config.yaml
arch: "resnet"
model: "image classifier"
dataset: "flat shapes of many kinds, plain or patterned, on busy backdrops"
train_examples: 48750
image_size: 48
crop_scale_min: 1
horizontal_flip: false
targets: ["its colour"]
num_classes: 12
norm: "batchnorm"
activation: "relu"
channel_attention: "se"
depths: [4, 4, 4]
kernel_size: 3
stem: "single"
avg_pool_shortcut: false
widths: [96, 192, 384]
loss: "binary_cross_entropy"
init: "kaiming_normal"
residual_init: "zero_last"
optimizer: "muon"
muon_scale: "match_rms_adamw"
lr: 0.0028
momentum: 0.85
nesterov: false
orthogonalizer: "polar_express"
adamw_lr_other_params: 0.0015
steps: 40000
batch_size: 128
epochs: 105.0
lr_schedule: "cosine"
final_lr_fraction: 0
warmup_steps: 800
weight_decay: 0.04
adamw_weight_decay_other_params: 0.05
Rows from block 5 of a small image classifier, named by matrix and row number. Rows with one number belong to one channel. Each number is 128 + 32 x the weight over its row's rms, rounded and kept within 0 to 255. All counts start at 0. Numbers have three digits each. After the name is the row's rms in percent of the matrix's.
After each channel's rows are labels from the 100 images, of 14976, where the channel reaches its highest value: "top examples" is what is common among them; "peak at" is the part of the image that holds the peak. Only what is clearly more common there than usual is listed. The data: flat shapes of many kinds, plain or patterned, on busy backdrops. In brackets: how many of the 100.
# convs0: first 3x3 conv (model.blocks.5.convs.0.weight, 192x192x3x3, each kernel summed), inputs 0-95
# convs1: second 3x3 conv (model.blocks.5.convs.1.weight, 192x192x3x3, transposed, each kernel summed), outputs 0-95

convs0.41 088:146138096113122121143074147117119116084033116146120117126127151170111120108150123131112151151106146095105070199083157095141159084175146088133113160136095182123100152145144096078142143106100103105132087110132157087052190128125121102135092099088124136136157094107089172107130152129164144127
convs1.41 081:137144153122093157152140147184119100087131150094133106041168072226100110193144107141120135152130139124105095088104166241120163141111119074108149075022140151105152101184120163183143192086158083086141111147129142146107156113152152152145153066112161114159121150140135107127150161159139137093
top examples: green shape (46); its colour: green (25)
peak at: centre (27)

convs0.182 112:136159111106141083106149062111106102217182062093085150088105141124108169146105121195155185112163100126149125124079081089138123093119103145108096145144085102166140135162080119122109072145150135080131115156111118136091162095127115164144195107128097155149129130172119091098132163078132073106
convs1.182 093:074102090121171143137120139140133100191075152145143126143127086182193089140119142117128098138139096131148103111190115101158106098084130148123093122092116145131167092130150143102069116091137092108151090143138103155161090151102066098090162118132140094055146125172111106101077141185087077130
top examples: blue shape (64); its colour: blue (33)
peak at: middle left (40)

convs0.8 102:138116085084095174086127125082102127169107128115082156102116152103077090120084163082140117126134104128089180122105104059089132132098082133116051236172130092106115122148113148100108085139134122113091112079162185164146105131120114116124114126127126139169087184099126091141112127085128109078
convs1.8 085:132198155140120104117135113138060142138093152164088125139187155122099092169168141082129073189134113141092095120171154125077125155115172139101142093066152133126099064115184163124109123176092137144161083162088123202075071125139151145057147127136085146185162082108148041083137200115145129149
top examples: brown shape (56); its colour: brown (36)
peak at: centre (31)

convs0.118 095:082194160094092140084121131167126110091104140134195178123102145133140106143209157164131177120094117097165170116159146131173146124161107146111143136154103188127130171122141098066164108150083086147110085110091133101083047111149151134139131154190184162076117151130140148139071176095100084106
convs1.118 102:155084117083107157126140091136144182145070124087122050128131073182082130136173037078102107119191113102107049091122118174101159153126157116124127110115137176059153147082106167063144165099147093146120137130137186121074172104161172179099094157140075079125210147144089084110063159168166156128
top examples: green shape (70); its colour: green (30)
peak at: centre (32)

convs0.175 109:130120100049144107105224147138136151095090108136172077139108175120148093007151153133097114112130148129123215131037095117150105123177083124107127149103141059169131085111143117094155087152112120110142119135100114125097173116128125146067081088142102079093103091103107155098134114120086113099
convs1.175 109:136088117146125117131142151186107067173090114168070115120118136190060111129123153032102109117071073093119078162208106131138116084112113147087148175123147126149113185102144134133177131085148099112137158064188148157140111137164144186156119137088134128126212112175130150108102097136118082117
top examples: yellow shape (66); its colour: yellow (27)
peak at: top left (27)

convs0.18 099:113106123129147186133070127157083141078089123140077095168138110119101109065116129127133074125129160120156092149136114129137140133159098094068121182136091142098150091164157118077122092090147117169147071157095165030111122104095127051094119173127163108088117109101179143171118097129110095084
convs1.18 096:128162162117137141106128178078120127068075086114108060151129077104120126166158069140187168099187099089142093166150133141086102100199130105143159134112170142133156121154137093103157155112165142098105163120158087112129119108158108124089095118111116068122145141152184133144167140139153155162
top examples: orange shape (83); its colour: orange (40)
peak at: centre (31)

convs0.75 097:099157130159174094123168154148159152117094116182143086196215105117152192160131105151159148122124125101137136139129147175109188138161168109149173142156143136086123151135108090108133101118085087101144128054129141201088120142146174174046098124147161085138134072205111150130086154092065074089
convs1.75 097:083099087147099173175170094137076128099124110116161092144131155160136130106140057142181101120129143129142131145204178138139219151107151115059116125122120077146152139120137149108098111094156136150136159163083155139128163129073115123170099144133122125150116161166078107163133111168153145120
top examples: red shape (50)
peak at: centre (29)

convs0.68 105:133115133177082123136167114163128082082113101121103113087118057131133126128107118221125108129139170129099204134148096135144109086130109160071079115103105162097143183124129138177169070105129099110112093144159098144151066154067149074128079134080103182122133072040101150128179131143156111096
convs1.68 104:132117105176187095095115104123123065135071058131136081105122145178115106163114091098155118133100067130166160150179117140159137133104164179193090118135101094128104106101112150187099117185100133100140141165122134094118078137173064107124104124120119097165060081167140109181184082151141054171
top examples: red shape (60); its colour: red (25)
peak at: centre (30)

convs0.45 105:167116120122166157086194106123130162102097126172145098078186133094108132180124169127149067124063137091153110142149138070089108091119100121106040140117105129099161164147110129196134115126149164163103125146066158127125075102121144188145129093103139144090136134107088067056079142067107111106
convs1.45 096:149114134151112118100161145132138148126124111134124104105150124100110158141078077130136158080135119114082122118071143126099105104110155189115135128073111134179169206131082068163084125101150137123126145135149141073151121089136076119111078111125113159106158119072193221158070082191117100123
top examples: orange shape (49)
peak at: centre (28)

convs0.25 098:091142201129143143072095141074080120105133140120141150132097121106128145126142131102107170115154116133095198158128125081111067090075116179110082126149163155130081128107096217079170100148118183107086112111082128133141083177106083143136090103102074111106078085103107081118139209141086122126
convs1.25 084:106063158143166165149126140082135130165099127104153089100125133198174101150158085129156092132170116145063060086152162158149127122158102127058098116092149134077130090097107102137103095107136108196079145180114116140067206107174121113112154094197120097101146132146114101084131161171150096060
top examples: brown shape (45); its colour: brown (27)
peak at: centre (34)

convs0.49 108:140089069096109084137141067110121102090102116082131130086117148099075125100130148149092098094150145110126172126093169085109119084185065148160157090117152092132106169169062101072095122079132133149055107154148124071136208119141117117108205090115109069098160083113151153099069100132092099097
convs1.49 117:112143104119141138116123155141096046085129131183162064103166104141157093133156098115107152148148126136127119179162100159154084135107160189127154109162120084123107063064082167105157182112138112144130151110100117105140171125137132126105178131190168080130095102130125128135094136171115092128
top examples: yellow shape (77); its colour: yellow (36)
peak at: middle right (27)

convs0.93 108:146127098118087095127140102165079149111113112148108098094109090122118127102101134095116179094112152148036173175084096099109135115132044103110091136121178096172131177132060117079117128154137108112069113092147134088089107161138143100129114076108128052119108101105102139092130120116160118075
convs1.93 117:144141109125164119130119154124078060106131087152135068140157139176107084152095104127133143153171140162162152125157115135119081141159206108162094157143111138158092137106117160099158121142147106160116145160137130095126133138210096114120120112170175079121165101128164098199141112115127112117
top examples: red shape (56); its colour: red (28)
peak at: middle right (32)

convs0.65 099:153125210093139132099153102110127117116179137127149158115072104098101112117152172125158136158087202100090175145136097111128111123140084173117098143115124108113192141157111142102072083121169141072125095137122111111019165181119159149096146090123086154172132088106141136121111131111101125124
convs1.65 086:066087116141170102132142132128164144116136184095120149141114054135128084105128199117155074133109072097148084115117137152118085163188124083132143133061111112127153060129136170146166108147208142174047160088149186064104163122124147100141158109150071137087149088145137174068087134091116116124
top examples: blue shape (54); its colour: blue (27)
peak at: middle right (29)

convs0.186 100:154140143125111120138182107149139134115135117083142104152140063136136096085141163129127079110150097175088100102125121108166142136104141095167147063131089124179105123127105108092131121102129084153105138120079101138115066125136097098091093155124191111150096101086133094143110106160081068063
convs1.186 106:152090127074180116152100195204139202180116106101110100124044128057137156152141089124161155060137148142160136079156103128108170100096174174203112160093062099165090126185107173110176111142176088112105142101184102066155101119139174119123097193109143097124165141108136120151133110109123102168
top examples: orange shape (49)
peak at: centre (31)

convs0.29 097:080161101149121092187137111170182053094108133089111136130177153111156119118167131152136039144136051156150069081135098123116147100158090140159080151123092134132109146113122060068121132119089140159146126147108163095155078127079132115090106139113139130126099146081103103112126081123105139099
convs1.29 097:097143106091155080143131084108077104097122126158141128150123131109179096087214107158128198165154172111118096142131128158110121126099109171109156152083113192129116105135106185176146122145089095119143137100187129149158185147115147115101084118126144190170046121129108100138110116067147126191
top examples: orange shape (48)
peak at: centre (32)

convs0.137 095:124110112140094152123133115108174123160087143074171131120115167141089147170068172097122129150143094164125116108160161128134132128123156100122150156124125199165121080113070126153062045112131132166095160129120144200159133158104116095165103124102149182155105131150144089082106166091138086133
convs1.137 092:086077159151176137122115136115111145154080094180146106077156106141112131116108074117112171060089098125126098078083145140142104115131162136147133146102102131154081057086148147166114097143104141107096094078135146175126039086152139154092123150158102167185105073094122153128117122180111087094
top examples: yellow shape (65); its colour: yellow (49)
peak at: centre (30)

convs0.70 091:102084107108121091156139142108129103129096120116091130146127134182080187084185180055149120098115115085113120139113153108093102107158132079101144106159108108057090170117154114051048123098098145121093131107106134203115156152120085134146134100106060110065121158072115116080142141109119171126
convs1.70 093:068119130112049157088126126221124061123152169132097090129182070069122187117104090124155125158117099128173078172114109157098118129177143172113143095132123095145089119115135157130152137126144163151129139098129150110153194095134104151111132077140136157155142087103151113118131164097128138192
top examples: blue shape (80); its colour: blue (57)
peak at: centre (27)

convs0.150 105:113108142127130096094096101113093147138122100141157170068128100102124126209144187054092193135134131163149087147115092105131107088103148154102142167165125129115117158129179148079225067138123163094083117136089153121093082129156147156161175127175135155089115075127109144151091165105092094140
convs1.150 103:111094174134171162174162084136119149119075099145132110150154088154098118190098104141055051165158120092135102130135112111132162079110114075143136119109128153125140079088114097131100101126135171128066182071145135124133154178184128135060095131128106123147129176135147134101089123133129202141
top examples: brown shape (95); its colour: brown (65)
peak at: middle right (33)

convs0.59 093:092153149114085098165137119136088124066135120084177112154106117160131160154086158146083089072104156082169187150138087081072150145183113102060154128050059117095156083140142109105124120203136138159106157129117102075120100128078137064152113092153163136117135090115179152127090078134109091170
convs1.59 083:106137140112083130102196178171122095119136106109176096152163131187110139104144115151139116153084128140187091136104137177120118121159080141091157165132126090156092109114108180092152133197132169129098122133092136100107114170147170130173088147107115143122095108181139110115174108125152147120
top examples: green shape (46)
peak at: centre (28)

convs0.157 106:115146138114107089088204101159130108125154159108169133132093100115165179166146133128106172161134114098127164152042093134126189122140149148079114125153091047118125123171067111117083082121136074091120114125083149126121093119127150139102158124152151130131154102103066137109132196151109083082
convs1.157 095:126138107065145188122123104049114165132111142160193136101104137171095092177150078175149081147137087141201174063075177100107122171098134082121103090090144096145143167114175110119129137122112152129082152168158120139118104164151067135099144143115067135159143149101118152103118096098122094142
top examples: brown shape (68); its colour: brown (42)
peak at: centre (29)

convs0.50 104:108109136146150090070087133076144084130133118137142125121118139106111129124127127118146144005142093087073134071038153113122081114202086132146131093110162152124124057108189139117101165110133158126073119168111134093141167149116151159144115075108154115110124155134170116074045141087114160122
convs1.50 108:128143116142163111106080158115091124113075160126102189180153160123136091111155122135116159127133143117158146153123144199152165160079161106109104129145135193121144128078079123180142199151129134077142088093107088122182162121167129134169143111109167102099190077140118136171057142053107123043
top examples: red shape (72); its colour: red (37)
peak at: bottom centre (37)

convs0.134 109:169137124109109127097159114159105105171140138111094219109159096091181072097101134105131208088117089089170139128123084111119111176118101172072144175162122064102183106135094160139156078131120067112130109164091164157075117109122164156123080154112118068103119121086127126126127115139105124102
convs1.134 111:135094128113134138129165126085133129111118142118172083142131060163092094098152117087112064115100111106084140083164150111105120163123124089143166091168098117105100137172137087046106155160112158116049120146144121178092159102145141136089147128155111078172234135138134141091109122133178124111
top examples: brown shape (95); its colour: brown (61)
peak at: centre (27)